A small image classifier, trained from scratch.
Model: 3.39M parameters, arch resnext, depths [3, 3, 8, 3], widths [128, 224, 384, 672].
Training: adamw at rate 0.0015, batches of 256, held-out accuracy 100%.
Rows from block 4 of a small image classifier, named by matrix and row number. Rows with one number belong to one channel. Each number is 128 + 32 x the weight over its row's rms, rounded and kept within 0 to 255. All counts start at 0. Numbers have three digits each.
After each channel's rows are labels from the 100 images, of 14848, where the channel reaches its highest value: "strongest on" is what is common among them. Only what is clearly more common there than usual is listed. The data: scattered letters and digits in many colours. In brackets: how many of the 100, against the usual share in percent.
# convs1: grouped (16 groups) 3x3 conv (model.blocks.4.convs.1.weight, 112x7x3x3), inputs within the group 0-6, a 3x3 kernel for each
# convs2: expand pointwise conv (model.blocks.4.convs.2.weight, 224x112x1x1, transposed), outputs 0-55

convs1.105:103108128064116154061126159165144132174105102155119080187143134172097119159102092181168148158116120160142095171163144182096107141119076122125118140119090161164129184148141176102093173108085
convs2.105:127150138122112164123128060151091091131158158190163127153100136169152116098148087164145118157100192142138101135085159084176154156085071148094172170176089131133154091112
strongest on: white (43 vs 19.4)

convs1.83:099082099161156151106088144131147156111141076123141081163168175117150121131138118128169137081121094123141145124145137123146111078057019117158141059111100144172158115145134067124078122144113
convs2.83:074103077056119066153149120094158121133125135135127067186137121094125111117144140102107201125132123149149097080165160156125149133168125105146128076180161100118137137120
strongest on: orange (65 vs 19.3); pink (48 vs 19.8); white (40 vs 19.4); the character H (28 vs 9.5)

convs1.41:106143188106110152076104143151104057131162043119143067069072091139138141153136160137145102118136100143121084104128096143122096152158103127141180113109138062100116102103076147163089151148098
convs2.41:145162195128129110091134152112155101169168110161114145127098123132178162136161159114071131124116146114182136151127094108160138112100140174136087084135131169149114111153
strongest on: orange (49 vs 19.3); the character J (30 vs 9); the character I (30 vs 9.3)

convs1.22:178134145155083111160113090175120125162112072168127063147127130161093081167116083089133113052145141120119140116154131076175149107098120150126137180082084166128081104135099072135140089149157
convs2.22:135132131168107180150145080191094108150165169187177135132092152163154113090143085143153119175110180129150102148087144073197161176086069157062175162150125102096163104103
strongest on: black (56 vs 19.7); blue (55 vs 20); the character J (25 vs 9)

convs1.93:114165092102126125079133194153114125134056105153140152095146071098093114130139200094112089113127112167169149164109136130065121148142167125174125096107098073117175168109119126061114148149169
convs2.93:147111174085144119064114130061111056177138141140109154142114122091137201156101127121111116076087107120114174145127121092086144165175126126177129120136113201189099057138
strongest on: the character L (54 vs 9.2)

convs1.55:097050048143173110149139126077097076110172124124129136140170170119071129110117108156193186107081146101106124121125087127142154122134121171147180137100146109106112177148190129090134130105107
convs2.55:157160158113144142082126127153130120120115088167134147125128120148148061124178121121084114160099156119140102120109117089161100101072096167089139117128078109095105105123
strongest on: white (40 vs 19.4)

convs1.43:174174196109104115105106116098102123127151116168129112168134189140082152095078148171151210140086176079086137113098081146168110165116110081116111133139108154142098130147084120182099134113105
convs2.43:164175168144143131084117144156133116136114122171117158103127095151170108129198121105071112167119161125179095119122094089189098106088124182132112119088111126131120121138
strongest on: the character I (28 vs 9.3); the character U (26 vs 8.6)

convs1.57:075080058134138124136121143162115091166130102144096095074119060108150139132118129066109152121130167112132172137170184095111141060129140058063101151147159138121152074120082106138135123114136
convs2.57:173196159208139146082145130166149150175145115141112167114120110156163167165152159110091150205091154097158102142108090053138111101164131179128118152094106144145126147124
strongest on: orange (40 vs 19.3); the character I (35 vs 9.3)

convs1.13:073120090160164147132124138096117104139147117155141123077113077148177130143118124138127146119093137089089101062056111126127159168139142065076060135177136141140141079083060129149120168167144
convs2.13:157137164153151126072076106129113105176173083123112154166078160129147110160150175133078150158069131082107098183073101083119103082156102129111121126153093119138109084149
strongest on: the character U (42 vs 8.6)

convs1.70:131101148095090149052120156108103143079088166060108163105140148118137157087118155110119103170160087153098080080136168099122157078129167125131137103143102190124071101131142078116165074111142
convs2.70:151130160139168096108134180091181073131122120142091119118156130068133154139160113118114105129154102161119123143177091096110107117134188145135112090129148193186089078173
strongest on: yellow (41 vs 19.5)

convs1.104:102095095114088096190161180125130107133147127110161141166136123167141119106079058149115114134151148072091084105101085129099090166154175164130115143142149072078065122131122130147144061085098
convs2.104:050071084082115091164165117112122088096126180151145055150123149075108092125102130119155141069143140127109145083122156101145196182114136116115132096153169096090173107107
strongest on: the character M (25 vs 9.4)

convs1.17:105120129089127113154174135107108097120114035133140079105116132104122132092122145169132122189151112172117102110107116145133043144147082129130115174132088181148093114113122141125029132138064
convs2.17:108119151082133091141142162091141154158147106147087091127113081071114106148121143053115173084144121162119117103133074167117114100170150114138085055123147155141096165152
strongest on: black (78 vs 19.7); purple (40 vs 19.6); blue (40 vs 20)

convs1.9:121135120195123129188122159152125123176146116206155161114124099178135128188128143127102119120100111083058064064106113110165152145147139120123125146139141213161171088111100124151153137157148
convs2.9:139134172160109141108072128100141081173169082117105147172085168122118147160114179135062181133064103043100084156121114133106133102162131112120114105135141173161065094119
strongest on: the character U (37 vs 8.6); the character D (27 vs 9.2); largest: U (26 vs 2.5)

convs1.88:156117114162126102200125117048087144020078150136114162085096138091116128145123169147133126153155142139131083137131104149168124131129088082084121060087130143127165096118124143137119117112073
convs2.88:091094181083146137133110070110090102166142113155119132138143135111104163122112146168120199125145167125082028159118145161089123136116031089139122176096127146141118137116
strongest on: green (66 vs 39.1)

convs1.40:163171198113100132097114114128149078146185100159093106097049078163120131154125146089152088089161144102153120078117079105135152115154144177185196107113118104124102118100088151160127131121101
convs2.40:166168139161145170079131120183116120141148102195151157110136122157147123136183117132084095184108179143154103160111104043188114095087106172122146148108064151138132135123
strongest on: the character I (25 vs 9.3)

convs1.39:161102093155129138122089058144166135116109137154185165091124083104129097167168140147150126153150103140137192111131138115165111136169194166110088179154137148077044132160095111094138145156168
convs2.39:115107155156080141112063119108124086150199122106158120185131177134134172148099157180058172120087144108112029181134160144102101101149155063076158154192146180173112086136
strongest on: teal (72 vs 40)

convs1.80:115112094180153146108090103136144147090090068154150149118166153104118103143149139103163164083094087148144162170181176087100078108117090095140142099095102170157158105154159090098059168161151
convs2.80:090089138111127118140106092091105116098166100126105111177114182098102091147120187126157181070154117089133134112154138200087118091205104068178124103176166143131114151110
strongest on: orange (49 vs 19.3); yellow (46 vs 19.5); pink (41 vs 19.8); count: six (39 vs 16.3)

convs1.20:104131141075119144119169146105132104141136097134110093087109137078126111095130142164123097235143106182093093111133098148151091122113098145126092228154110162135101105125069157146100143108076
convs2.20:099105152116147072135129135081151137168144092129073092144138120076122111166129135094102191102147089169116120104157078188102094084192148108138082052130169133140094173145
strongest on: teal (76 vs 40)

convs1.100:084117155120119156140141193143127094166126039113087038126137133122137154066102109138133102141117051096149095092100127113081118138133201131131119112131095075137102121111115132112095104116079
convs2.100:118092101124122054156200147113169123127096145140082096111134116078142123145133131075127133108153113157138124076161112143137140144119177129136072050104192093109134157142
strongest on: green (65 vs 39.1)

convs1.30:188142174178114134206150157120121082125143111117113122188166179159137149169150158191155166199105128192137133152133147195126136149118088134116104097137103086115114124095084119126120098118098
convs2.30:131138144162092126102074130117105128147118074092120125152081143126069141187096207134072175115072094081065098145142133118104071094160116071113120135126133161181116122104
strongest on: the character C (27 vs 9.6); the character O (26 vs 9.1)

convs1.28:108131093110161142091137125184155160161096090136110084084114074092154140106143131097146121101144146109129116097146138071127149098112130178142163158076083121087085204161176155084090132082071
convs2.28:146151142131136190131136086163091113123162144232154159142095133165123082108167092142152105164101213111121106142099151107202145150089063150118163165142094131114146113117
strongest on: purple (42 vs 19.6)

convs1.33:135124062162147091139115070096123167078096136088119167142116063169148092140110061133111067164149082135117081159124076169131075136118089111111142094103129103130149101116165090097141094133163
convs2.33:122113173155152064161143140095149116195141107124083098130145134070156132202148169094122170128155122155139086117176086170117114118158159134120065069125169126139079141152
strongest on: black (53 vs 19.7); blue (41 vs 20)

convs1.69:086119167073144170044143147107130155110121157063134156114107127147136128178120133080110123104110129106136174094102099150154122178128136070083097156150151172130152108135189099141166042114131
convs2.69:129149174165129110090120141119146119185168091111077138178135163097154183167144167098072181127110117109140119148119087133107108096148130139121085094166131196187083099147
strongest on: green (64 vs 39.1)

convs1.18:155174140132150162130139096166129150149082120184146154092123127086103111088107138163143159155133107178158167174111158161076129178116155175147161169094112197143126165132143173073121201126162
convs2.18:139133151171085141138095139115121109155129095092134143138099132132062147193091197138072149122094108089063062151133129110070093088155113084110127137133136191206107126114
strongest on: the character C (38 vs 9.6); the character O (35 vs 9.1)

convs1.77:153140155119074087095068052105087090145154153145124150116118124139172154152164171085099091124172104131149145091076074126156103132157131083112093129187114135133125060082086131165156145143128
convs2.77:132137149116146129105104102117107136123156058116111134145141142118137062134135146109128174122109130111132122116106100140112103065125093133073112120127109119093066113120
strongest on: red (65 vs 39.4); the character U (34 vs 8.6)

convs1.84:146148110082100093167108177169143158135086105170111167143141137097111103172120155157129113160140130087059062156131123156127138090038077168142139133074099168111162131118129139142139073109090
convs2.84:129129169129124142121103141116121072167186130121112138160099176118113160156123203144087172113095127046123063175132129145105096131189120112094122142162138199189095087131
strongest on: count: six (35 vs 16.3); the character H (27 vs 9.5)

convs1.27:112094089096143093100104090112099087068143121100112120109110096095150143090102115160146141172143156146134106168148151183121139179122122126114085083153130081097125178155181207112141211130166
convs2.27:135116162165123104096083130139114127152122090107124147143097137122095173182078220132063192118099089101085126133129120156100082072187129086137116127151132190180068122113
strongest on: the character S (33 vs 9.3); largest: S (27 vs 2.9)

convs1.59:072061054133150136143134139134115067154152128149119114061102061115152132127143126122074138130111160123135149153161179095103120065110110097034109148136131149126133072101080126143136124154147
convs2.59:159183170174154158062111113183125108172185093172140166124142127151136131158138152130075129190106158124126074163115101050146109088159124150117138156116086150142120110123
strongest on: red (64 vs 39.4); orange (47 vs 19.3); pink (40 vs 19.8); the character I (34 vs 9.3)

convs1.67:151132116165123070177155119138122095143081059172133094109123130059129129045123154162124093153125087177099051113131125095129122076129143150142116127136084132126120157130104167103069173125089
convs2.67:097095127146094155129136061145096079125164163159192117164109151136125106107122080183146125143119175129130085149086190104145155156122098120119197139166127115113165067094
strongest on: purple (54 vs 19.6); count: six (51 vs 16.3); brown (50 vs 19.8); blue (47 vs 20)

convs1.53:159129109188126111110094063149111113136134127088097064129124100121096093192184172114114092106093097192159154143107136137139149093093096129126092140110087177169161138123093137107072170180151
convs2.53:075085103084101123177157121135127099078148165148167074161126169095105084099099124136163144101141150139095127124131169135155180174103128116138160131155149107077175111102
strongest on: orange (60 vs 19.3); pink (44 vs 19.8)

convs1.75:137137171139089133126123174107125172128073150130113159144180174110107175093128156113097116135160125143116072133174175114091180084136182160100133128124087154114068141181198103092168088129161
convs2.75:119126135112145128084176133103159141147146133174063118076163105127154067131149092075092083138150139161178154103123081075139127133099144155129103104137099103112099125149
strongest on: white (49 vs 19.4)

convs1.95:123108101128126119146140042135115164057098123093129106151127145167172172080108066136118143168159166063119098113131176073113120084120116112104098128129131127135037119125151084100113095117097
convs2.95:094118106078126110166147098100099130112151109130112108183087164103091080092141167120128173117134121104120156123109129152124135131155112093153134109201150124117130116089
strongest on: teal (76 vs 40)

convs1.76:143121097151135154148101044157130086140121118176109044133128083130164130151142071118132136131117140142155156146120079141162132150126055118110119086109090132165186169133091170158144172119058
convs2.76:118124136141101153130118099142096077155145135113173145143113155138127194140109125177127137124091154118145091172123161109116129134131089129046165179138112164178149091114
strongest on: orange (44 vs 19.3); pink (40 vs 19.8)

convs1.72:151148173119131116114117130137106175119118100121122098170187190120093124103102098093095063130141147140134144178202205121106129109103109120098114092107143109130143162191216120098120092109100
convs2.72:146162161095168153094142132119152131167155142205130161149148122144169093119213070121113094151134185179161122133122143060173148134064118171113139146162094122120125125156
strongest on: white (55 vs 19.4); pink (40 vs 19.8)

convs1.108:113098120032129152049098161150138086151111078178137104136136104143111105178108083158142121164127096178150131169138113150123088176136094105133105154129096159179138140123123164114100203134091
convs2.108:103104124109079155126138058149090095113154170161179134163115161145121135086120084152131120136110171148125100153098167105147154154122081120104179165167103157140182095079
strongest on: white (45 vs 19.4); pink (44 vs 19.8); orange (40 vs 19.3)

convs1.78:154102118064139142109107140113115101186070083176095090078096105172124132152125114142095144172093137169103111131099112153083114185121114156099138205099153137093127135115125191074113158083103
convs2.78:133136175132134127097091132117105046176148107154105138172051188126127124124144131105060152127053102023090095168074107122132152126185109133139088107183109137166115049153
strongest on: red (64 vs 39.4); orange (49 vs 19.3); pink (42 vs 19.8)

convs1.58:124167149145152129059090075120134097079116143125122154126156142170163098047096050136128158112150118118130096125105127137129095170154126115124181112123143092125086116154151160163118059109043
convs2.58:081082078063103102163128105100138118083147118149123060158140141094095105135106152134135207083173134135082132125189137212122112096158149109119120121136200112113154157096
strongest on: red (67 vs 39.4)

convs1.5:135122130106154148056099120117115075148124115145170180151115133098156143066107113141121133101155143045095117126113066165088073179152160145127133098157125086096092144098056130103090171138107
convs2.5:064093067096062138159141084115114121110174148147172088179137181098086104137099135160121174091140151151105123145127168126139153141166133105108166146163170155133171118077
strongest on: blue (49 vs 20); black (46 vs 19.7); purple (45 vs 19.6); brown (41 vs 19.8)

convs1.90:138136140093066095136129121174110169150082137159124162159097156129084147158128167158105086159140100106077050173115094148152130120061066168093151121083130168124153133103078122127104097098096
convs2.90:142130166113145126125086133096100060158164114075123150173083150116088147126142160158080185106112100085093094179137132151061098125180112082123125155151148186182109085123
strongest on: teal (65 vs 40)

convs1.8:151155151128151138075085058114110138146135125106137083153139146127161133087066065078081083151120119144133175172167127158163126093068105140115143139161135071095066166152119149161108096094106
convs2.8:023068084065106088160145118097127088082127121135114021173123167045111115127108149107122194043134116127109137095130143147112153139175149125118117093184155106136133097113
strongest on: red (67 vs 39.4); orange (48 vs 19.3); yellow (40 vs 19.5)

convs1.37:138110064147145120124071042088139148121115153115183144080141090093127097153165133163102132155119124166146178118121124128138092146145165153094076153151114110077024127156109132100124150164132
convs2.37:101129161121128130119088123089119046146145130105157101170138148117135178172109153170050195105103144149133038143136125154082148138205134067166143150165142136175113051145
strongest on: green (68 vs 39.1); teal (68 vs 40)

convs1.3:139115144102058057147131121134125119148138150092074091127122144113074041156134123149116150126066046158137124107095104119137140104128150132122147112063045155147142112076090111126126108136119
convs2.3:152135164053154074142122143041134093130151115083041152157103146094102122121124169093109180078125078096109129109147141187049141106199116112157069051156137150150123121140
strongest on: blue (50 vs 20); black (45 vs 19.7); count: six (35 vs 16.3)

convs1.12:136146138117165147090087079123138115168150108104126072156142131125172142077070078069073106136132134134127178170165137126148145084075134147132106146162131057077055159153116124147139097088130
convs2.12:033047087069106097157145116101146102085142137126115032140156154071105100123088131106131156058161109138119117123170125153116132134165149122110114094151166108136143122123
strongest on: red (74 vs 39.4); orange (50 vs 19.3); yellow (40 vs 19.5); count: six (36 vs 16.3)

convs1.15:091079065123145125120176130083062058137144089123128120106099102109139151118129140151136131183130107151103099106062055157145085136144126142102099189143099146135118109078055161136091137126110
convs2.15:119105146087139073125149128089157125128103090135096135113125086071117057134143146095160118089155094134107124083137097139060119123120131115112115068126130094099073128182
strongest on: black (73 vs 19.7); blue (52 vs 20); purple (43 vs 19.6)

convs1.42:134136138128110127118093070102119056114146104132188152138118140134069103115081064136118147123079123103081068111118058117160114141195131102121076106157107106185161119133096115158136123191144
convs2.42:122133162171116174096086094165104066158198106147157130180136146137152115131124172153073173142084153147135023185139122117141129110157106115062144163175105173154120054127
strongest on: purple (57 vs 19.6); brown (45 vs 19.8); blue (43 vs 20)

convs1.79:136113082190150137114090111135157152081111060145153114123164169086125086150145131114153148074085099159128175142183160124134086089097084102168145085099094175144160110164152090114082159158143
convs2.79:084109119122100111152109097112095140120152115132122099175116174082102128154128169122117229100156114104114149116173157212089123103191103076124143113166165156157131144110
strongest on: orange (52 vs 19.3); yellow (49 vs 19.5); pink (43 vs 19.8); the character W (30 vs 9.5)

convs1.62:066068055139153138136143139146123080170151125140119098060109079114155125129148140095088121115120135123125139155158161104083102105112109064037072145136142139136129065102084111160140116149149
convs2.62:165172159155148164070097096158111123174181076145136171162136156155156116149152130143051142165099145106128090161095126052128105064129130141101143165144082142144138121148
strongest on: the character I (28 vs 9.3)

convs1.16:116120121143142101140157139105108065131144081141155088113129152071108157061105171162120130186139116180105102103101071136155093134141099145126087199150077165136081126114075138147071140142078
convs2.16:107115159138133093115135118102144158196123091144092102120156101067156104161155161057102189119133129157126108104151058176116115112180128131098083068102153143134100167148
strongest on: black (65 vs 19.7); brown (47 vs 19.8); blue (42 vs 20)

convs1.64:165134111153133108171135095147127103130109083132114060139127128075100108044155138154116065181129079169135058113133118094130091090163149125125084123111050137153128171131117155120106161105084
convs2.64:106109147143096173122129080141087071123216128176159123167109149143134121089125080193112130142063172133116077191070173102166145133095106132135178176168109137118122061111
strongest on: count: six (45 vs 16.3)

convs1.97:120139120114120048137117032068108147079128157099126135131140156095109110091129097131139157098106126105131153089125137088113151112135129122132098131114051135129024063127125068130147101127129
convs2.97:094105138119098145112075044129074139129165096154154103159121145117123097136129110171125165132109156110121119154088169149129103104140089091134164176145125130136123152089
strongest on: green (66 vs 39.1)

convs1.4:075084073134162161139138143161128139116095110056057047082099077154156165147119126075093081141160153134132130151141131149126113114125092070087080163154153140133137142139127131124135120118064
convs2.4:122136138119129127099079064126073118149129048123130130137111128107140077138143134138099156144095137101075141135077115147116115081145075116100133139144108111102064107111
strongest on: black (56 vs 19.7); blue (51 vs 20); brown (40 vs 19.8); the character Q (25 vs 8.7)

convs1.66:109117134098109155111136173128094155127122132153115146116119113164147044124084014109136158096113115104130099131127112147149070100056036138135146141153136087115091091111133107104153127131165
convs2.66:100105115096108061160150132096148117127144121116076065143154139086129116141134138087118149078188098171131102088192110195102133115148169134156085071122193121126119166136
strongest on: green (64 vs 39.1)

convs1.74:173142126171134122127132083182130111181136109171125080184163144160127118146124054093129105085121141104127151180151145160132111136125066118122124061095118086139176197167141160143115149136065
convs2.74:133147140108134188131127090134107101145141146183166179162114152157167150107179101178122124138097191142174102154110162071165145141122071151057172179148101154164138104100
strongest on: yellow (43 vs 19.5); pink (40 vs 19.8)

convs1.109:107092185113077118072138147168144101140142100167127083146135092136147105145113085187145111155163124174146084169154107152155115154127074129106077135121094205168128163113093156145123187125071
convs2.109:102126124133091165124100071152079102133191135148171126180113170145148174110119117217112128125078154132136096183098156127136113113134075109071168190176109166166149077093
strongest on: orange (41 vs 19.3)

convs1.63:105107167099119140100135119115130195118111165056131145080126097128138112116122116074112136140123162144131170075107066127130117128135139028048089145148145161138142140131194110115172074134126
convs2.63:161167171170162143080132129129142121203142112139095149157139156135184146152159128103091153150118147130167092160097079097146124098163118162108096120162120150175106121175
strongest on: red (71 vs 39.4); the character I (27 vs 9.3)

convs1.35:106144190089131165090118164148121064124164034115143076077099121114138151130157154139152114129120064133115067104126113141109101131125085128147181098121144068110160104096075129156081127144101
convs2.35:132164152140155114110151159127164097125139131165110142101152115134161162149191147088119121123160148139199100122160087137137109113113138180152079096093177154150112117161
strongest on: white (50 vs 19.4); orange (45 vs 19.3)

convs1.106:111091142114074146116138144173109117200133116179148106171118107181109100189138108183130108195143090168164117165119110198126103188145104108152136138169137121117116176121107170109101183125101
convs2.106:132126121065091131132132108130095127096191133154144121180080181131128118079107068164117144143101154125120116140094167128116150111097084122113155156184130154140132109088
strongest on: white (46 vs 19.4)

convs1.21:100140181080105151063116173078123154076125128100126148075137144090105130093135149166137082139123074126116063158179091133125102101102090078131160080106133090125154124101069134135119139120060
convs2.21:132137183133181092119146152098174100179144107131081094131177130076172141166163134096098144131140132158161101132159104126117117117137177145143073083130137144142089111194
strongest on: black (63 vs 19.7); purple (54 vs 19.6); brown (50 vs 19.8); blue (43 vs 20)